config.yaml
arch: "mlp_mixer"
model: "image classifier"
dataset: "scattered letters and digits in many colours"
train_examples: 48750
image_size: 24
crop_scale_min: 1
horizontal_flip: false
color_jitter: 0.1
cutout: 0.25
targets: ["largest"]
num_classes: 36
norm: "layernorm"
norm_position: "pre"
activation: "swiglu"
mlp_ratio: 2
parallel_block: false
dropout: 0.05
inner_norm: true
patch_size: [2, 2]
layers: 8
width: 384
mixing: "cutmix"
label_smoothing: 0.2
loss: "cross_entropy"
init: "torch_default"
residual_init: "none"
optimizer: "muon"
muon_scale: "match_rms_adamw"
lr: 0.0017
momentum: 0.95
nesterov: true
orthogonalizer: "polar_express"
adamw_lr_other_params: 0.0021
steps: 10400
batch_size: 192
epochs: 41.0
lr_schedule: "cosine"
final_lr_fraction: 0.01
warmup_steps: 520
weight_decay: 0.1
adamw_weight_decay_other_params: 0.05
Rows from block 4, named by matrix and row number. Rows with one number belong to one neuron. Each number is 128 + 24 x the weight over the matrix's rms, rounded and kept within 0 to 255. All counts start at 0. Numbers have three digits each.
# gate: MLP gate (model.blocks.4.mlp.gate.weight, 768x384), inputs 0-191
# fc1: MLP up (model.blocks.4.mlp.fc1.weight, 768x384), inputs 0-191
# fc2: MLP down (model.blocks.4.mlp.fc2.weight, 384x768, transposed), outputs 0-191
gate.6:149121132183113087123188129159103141188133144150177102129127085075163121136110142132074115131115161073130106101128118133125097099113123100137080089165126167132177112182103129157153144165146146135121108128053099090166104221130133076145107144131133118105113154111133142075144173166084132088104145129102114123219124107102151129152115153078097108157170157195104053161158087118110100113126131135150144107125180216101115128149118113118098181115139172090115116135148175120101123122151118115122109108156152114129103111115129111107140157093189095131126125129087162098101125094138134105
fc1.6:129143094150120096126157149145130108182140152174134180143151139098064124161115098103132139150124108116137137087109195116126118103115147131159116099118105145140131156136129113081107137092174115127124106138100094111167107121124157108151090119138117085124127181140148085183120139132086139156166168127106156101139133111137115139150143133083137092112070182111136166172136092116129131136118078160155133102118159138067103156132129119114100156149165136107171106133138102158052081160160139097152067151101149193132173091183138137145119088194150123143098129142140144121083180120147122107
fc2.6:102141135228120094047094067086103140125134120085138141147129118084166150162136126097098117113132098115072094155111155159148131122132170150120119156135143102090096102154167076147161168130126147142130101097132149110116129139136130125054102103123149113116135169161123131138127113168110105134132168174118114165110132061136118108126090189114099171159125129106125112141127126096096157198132117141173165153153123128112154156121085164097151172149121123154150121126111089049169143147132130144126165120184158140118157116128151080107134145126148126112133137166159103163099124161140145154
gate.7:157129161095151146126140146116136142109123102099106126131178127118109146131115131111087157110123075129103093113120145098101094146138173117136068115118154110115078143107151115106183124085138127142089176106133093138126095123145125100098159131086146118175141163151150120104116091150122162128141109143133152125139138103126069108156167092127107156121119080133145160130101126135105134174146133139163141103116142162143098169146154118181149105079128122106139130141142125118133142136144170092117152144100144171078130116148096130139094128142119158129080115105108131143148117146107100140
fc1.7:110136166132168128150103125144151162129137123161165160133123123144100110120106123142094099126096133096130136150118140159152059114128150104142130119113142093171136112136092121150109120154062145137090104113138117147120139153109153121147155115124135121121093166153104093102139093140142151100106144121138120148079089135119063123105171122101101154111064082166125127103102131135130151171167169164139130105123100150120112126151119129160114152126096131101145141169114113111155138146150115157152141096094118134058134128141138146108112162110128128156083162103140146119085122147133118085
fc2.7:146182112097117115156113123083127102122141119150129132157135179118122118091193161201119109133135148171120085138148119092078176150082136141130106150125115130127181100136099107090098171153162116092159176141158144143128142166130112168110071106108149123162142103109113176162103146099146147132099110088088114173118121156128125098097130165117136067140086114091128121147136143126113137096133138120115151094138109131153147102114153071142125101155111080125148136151120134123148119127160151135095127084127181132138127085105140146124126143129144122133081134124106127119130125152130171109
gate.8:164135150140135127137108130157134130162131143145096112136156095086104108122168067140103142136123151083141098143132140130144130121134175130087089088150117103099155135153143097215119148136106129115138090123131167185121105118143122095159128149116133132088156130116123146158147089112140115130107109125126114133148114142124091190149141135118121114116131086106125150110149128109163121138112136148131106103120163130127136104136125086135129119151132097139091154157090135157175115134162135140117134145105150133136157114131136120150090155138112112124114128142104134136153151128162091143
fc1.8:103125103120166143137102125140150174056102133131153153142150179130141142115124159116154140150173154136091099140164131083157137124136183151140129137142118146106128142119123134052121094122122122110108168151142133075136126108135119128115118149112129144141119076136126103120100145174107117155171148158131145083125159081090150128133098133156124124108135142140099148118100143149145153093140088157116153166104134141089139121135123163108151071138094132093110110133131173131160116127095111127111127111113115133108142095142083111118183135102157145166131131144151116157108120127117168125
fc2.8:174123133150111148154143128099152141131133105162103135130151116118144116138083147110144133095142103144153119143109134122146096116111130105115112144116148128153110117169110137116176095164152126167143085098131091111170096150115108165104140127116118098150162146085132134123146109163147118079144107107147135110105093147137115142152110129160105116099126134129142138084125103145130136126147121094137074154088165119143089138097129124148127144190103120118099106135160111105117134134129165131123149104158105110147142136147136140145126128096137129144150120128125115106112162119152155142
gate.9:122133135112110152092146123138146153114115103149124125115130143137130140129115120124117119136100130128143105104115118140089165128147124091158135115134127158131150148117138118129125136119126088137120115137116139131149123114122099109125135119140130088131161125119106117111098120137108138137128129122105135092129100135155136146140133141133126158150099131112112113133122144111106114157122112131109140133146118109133137133119125143151135128142099113146124160143117123111099106154129108125136115109128121102119110143120127106108160118126158105136116156124114144101144126127118117130
fc1.9:118100119155131170108130114137127121122135102117138145130144143092103124144126108106131130137123118150142114119124120101056117126139124106164131150135112143112116147132115128113137138136123103149140130126133143113136144121138149125134152111144136139127153120124121116118135113121133141134133135123124123102143102129140116112118118160156106141127098119129133138122154133138113110126119122133125148157167127116119134142116120131131137128148123109149121132122122121120136146136102127124124118115125137115132131130125142150156138119111154112128117120131131134107130121160134149082
fc2.9:127136135148113131119132155138123135136129135119127131119124130117132108143148142135102142126121117164111121142104137127138142140113127112115134145150143079156126128120130124164104130104136131140139123119121149098104092131133154122134137143127114125152124148137146099141134133100106145117134157156153131124113128145157119148123136102119111109089105140105124105152156123128103105159136129165127154090091155120112139127138094109141130115110135115090133126127147146150131116116126140132128122117113128137118128107149167122101112167124114170129142103116141140113147105130144133140
gate.11:130094124129129132138152105138143138099115168102134121122101119091124123122124113111163134160120109100086128086123148154121137141137094134138146143134146114138133100149150112122098138158141149148133119130143121157155132122124111158132091100120121098112164139131113148156124128135129124129132117154130098125123110146130131134144125107150147145126111110136116144132115149102130128114131114125116153117174144133112140117105123108131109139127121122116117130140125123116123098123116128123127115114145124123109100141110135120130153144137140175144118143136118128148145123131095135130
fc1.11:103137130124154131132102129140133115162153114138136142113146118157128109104132144130097112090123130145153130134123102116150130113116127124117121139118137134142150155147117106117142128105118106118119137139117144146112145144124145121109129153138124144113141117125136136120131148107150136122110145116121133127153108101114119116129147147105132122096139161121131115129109116133125133121116124123148143136116114118144124102136124125119148131129129140141121140128119120120163148143121107139136150140123147148109122109157145135127101121127088109112128107132135134104130128113140108118
fc2.11:128143118133125151080115138143134119144124145137114124146121113146128139149113104140149130169113115126094119136114122118118151105114146138159096121140143178122107167114145138161124115127128127148145099146138128135146119130136132129127112154125118130151123160159120129130129125140123111121120101118140103106114117131167127117158124143122140123133110132125137134102144121147114125137133126136116127140124082141146128139126128152106109129137144132164123130132109110126126104149123115089157126135112124158145127105138123121163128140135158128116105131135116108114116110123112152137
gate.12:117116144132114122117128133131118109126116124128119135132110122126121154144115120115127132130136123142109136123130127124132132124126124127140118121138134115124125119113139121127121125134117110134140117134123126122145129128125126131131125115145123136142136147128114120114123134123136124122119118127114134127122142141130133133129137129119139123128151128134127117142139133114112127134114115106133126124113119111122155133132124143130108134116126139129132118140123122127128138133135140123134122132120135137130129135129128128152115134133137134112117123134127113128126123142117123129
fc1.12:123127122122127133126124127136127145141133132110125126138120134130137124138125130148144127121132115139118153127125129142125134112122119119133125123123128122125122136120128125117117114135124133128128143145133140136129137125101131134129148130132125140142137125125125118129131123121118126126135111128117126123130127123137141126125131131117109141126127119127120134131130114139132146144140130143144124140132120138105123119118120122123126140131110124122118131120124141122138139125113114140132148126136129146127126121118132129135128149130119131146131131119129134126126125131119131140
fc2.12:135135134116132117133135119121112129134125132140126120116139125117128120123130133129125131132127137140124117128134142122150109141123129115129126138138124140140128120119130141136122135140134107129125123123121127120124134118138117131113129136134126125124137139135141119117119135119127121134144119118126125128132111126129121139128128127131127126113141143119128128118129117131127135121114125130120139140129119129133135136117112134125112137131125123139120137129126135133125127138130121121123115132135131121142142139123129117125150131124121120121138119148135143135113135128133153135
gate.13:128082145136116131088110134153132127149188142143130124102133123152107132178118109102102091094126156139167101101100133120135123156133089139088118155143164103113138135108127160157135127127110137076083137126156117154132134098134108152124117142144136109122133154106172096119134127109107146169120131117136107118109158134134142143113146129097121122144122113135124146115130145137123108139161108110110090145115099124128083168131111126154106117128109130126109139154124096099117103125138147144120170085140142107107090152149119132103165111130149130139149128143144141128137125171112116155
fc1.13:107120155132100114141087122166096140160157139111146133127115151158135133158109099124135093091151161122154133118083112130136103145108121125132134130145149075152142108119129173154177126137154112110143150145138129152115120109144154159146143156123116101154127161125139121137129127140116153148134118133158144118138143155141120114129096137138136120122125149114112133087117155123123121148109113096135133153169120126165104178105118141122145120130107126136136104126143119128099117095114123108159139120167134080129101142148126155092148155120137133134133127105147118124129183181113082136
fc2.13:141156127150154125123106116076153142126114145143119135110109152149111098107087137147111111165119144119131110126157120129103143108124083116102123137133131131148145103136118112143116132178104105137159125107150130167153148145109168161114129117118148167137087149105111115172129115104127181134126089130108128110115141102103170160146097097143110156146110123122071145117119133154146115143116091158137108149127132080148090121133119141110105097083139122131136149143137117136132119100124140163139098094141095136139155135099135127118149080126171126149116125114106135155135125129114106115
gate.14:153092073145163091146155146137132205047112145135120127149133110075167109141111111113115105116077143140115118146120108127160152131135129121127152104130101130139168084127120138081172096101131142119138083153099149143161110190129122130056126103157096129148140094063152152098168133140102122110090133129137147137142109161121138180124107113132149117080096148053076127134082171112150164108122079133130101162155117176147139094105161117164099150126183141129155163131119143144176126113091140126124072150159071175162182113085119128145134156067165171132146112101166175142110094144179081170
fc1.14:084086122123136136139142135115104156144127081150134115159095077108135090134135092163158150175130146114123125134147105105159130150124136091162087120138130129137113145117119093145158085132139121121154110165124139112131124144122084122072105131089139109148096155143124126131154096161090118122107111150177108119116088156134137133117108132074174080165107138134107135103079196064099110107130105127188110139172134112142157126147119105156106113114170170159133076145105139134154122109098130127126142140146124066135158112143163141127179106115164185116124143141185155101090087103189146150
fc2.14:147183105156119134141120110074143138127105163116111121120154131106132120105086135094117109120142108093131149098138125168170139128153151121141108135132108160159157128144089136097151154153094177125164164144130163150104081163153108096133125161120124120142107165144145139123107165166102082103121121091155156132146108107103137145134088077091110152127113143126133092144102113145159153103141179114127148144124116099120088169107151148152144100126155083098171150149203161108118122115134126123098135162125154137123153153184132148129201129130156125121136106132143142090091153086131095142
gate.15:125132097133109119137132132139134110159108123126128122106117110141121139147145112154099158121151120129115139109126125132118131156129153124153112113138112135117113118150116102122147119148162132134128136111119140121098155131135108136129132121115141133159146105133134119116116134122153128122141113144143136124125155139140155112139130099101121122129127143104107128114139157130165107147138151128101151105134115139125118109108096146117132148097126130129147137122119113143131136125138120118134157117130151125145115113119135137143161143123128147136122157106139127124105148130146131123
fc1.15:129141158137132128128154127113136142138104138126137131130131118126127133123130087132100142141134154121131121128152144153125107133116154108124110121109115116118104100127114109138144130148108117118120130111122154130119141134151104136097108113106126140118170137141126138120140119127119128143112126151138119119147141124135132112113134105134128113145107145129106149121127132135155122148131119122113141144121124124115142147148106141142138152116121135121117146117128115133094108113143134112124128105107138115126136149104127105119157138145101126119130133109148135122131161116135129144
fc2.15:138112139123118113130120110128133136125122099124127125085107126130130136149149114133122113142119108127113138127128138137154124105123133108132106134137109114107114126163119108122139127116109132136128121137108137146129142138122127132158111114129120142094122121128116139117117117112126129123135119150138110130119153153113122145107143101141095093125148122118115127123121108115114125112121134116112117124115106161135123136109131114124142117134106145141132111148119158128139130148102114133149119115125111099149158117146144152123110124116135133122128149122118117108124143151154153127
gate.16:129130126136148136132139119114126138139153124138140121139123132145111126126130133108128143127124128124126138119119131129133126124131136127113122129130124141122120127114124099133150126121118123128137121117145129116121139133140139131136122126134135103134135115131115135150125117120139139119129100138119124106142143137140140121143118109150114123132145125120138126131112144137127132138129130143120133115139137144117126126118162126120125126138130118117124120123149121125122110134104106148126103125111117121140118131130105114128116129139139144124134115128125144124136130115128133139
fc1.16:146128121115145112132139135122118126136151139120135130125135129141113117132120141118140127117133123128130130115124140145135104124134133138125118134126142150126135117099141126130139142117125138129149148121127113141121132113151140126134122143131128099117120123136108135130133114123155153112137121135131124125132133146132154110136123121127104125137139117115128134123117123139147134144125118124122137140132127144131117122145127153108110106137151114116113119095141133116141123130114113141119121135135101123133132116132114101120112131140132117132125125137128130134131130117117144134
fc2.16:125144133128134126128118132128146127131106114126117133150110136157154115131134129124143110104147155125120102150125124125120154158140134126136126121109127136152118126119107135114127101137113121119143132145148132137126138124120122131127130120127139133141138138115130127122119142115137121123121134116140114126119125117125127124125128122105148138138130141122116116129134130102123122130135107127131126108131118120135098131142118119137120128134131135119134134137114132124140112132148143128120122129138123110123121122137136150099124141127134127144125118139129107116139130110133140144
gate.17:140114102167133162132168159146153145130168108147124105144169140106103101108136206156148131095183079130114180136122180111134143188170174121166125145085133140100089158113203137155143129101171149101087110117112072113140202147166140114144117085123099078112197124126138043174119143090093130144130127109100170119111158065086148092112110141114101112128130079105097129067160193109104184164139188130087133115089146165166070103134063099130145130137178131144089135186099133114113145044123173172142185123143112124168124132146141125117129143110138132154119115160100144106148106121154135120
fc1.17:142093125094134112099115058095109101140110156079180155153130101176114106152133049110125147115091135110140136163132168145108096082138121141092120117161144142104113132089108140134116149108115125115166112159154128122142105114138126174155145125111193129089106130096162147136134121139154175121104136073142060123115079126126146094126142140119127160165079142120059124130104131080212131111113112136102125135181084089160152151086159120101151167157157074108146157121103137160109091125139166098158113140105095128102156111115119138136081144168142148120106092141155136161072173199160094148
fc2.17:117132118157192081154184134156134147164131153142124145142133113117154173158139073093077123090146080145113148121122168157102146115088108173145145123130177137128130094170079124098144104103119149149102118130076119105142117115113187115121126114145126105132122103130092150068150142144122149151101124134152130103089111175149107125112156145151116129172099121127167122135093114191151143137128179106169154131093170105085177099085161131183102107133114154100118126153145164120099102118156151162166117085123096168116133139118148094125126119131163125137086123078083141110129062103110105155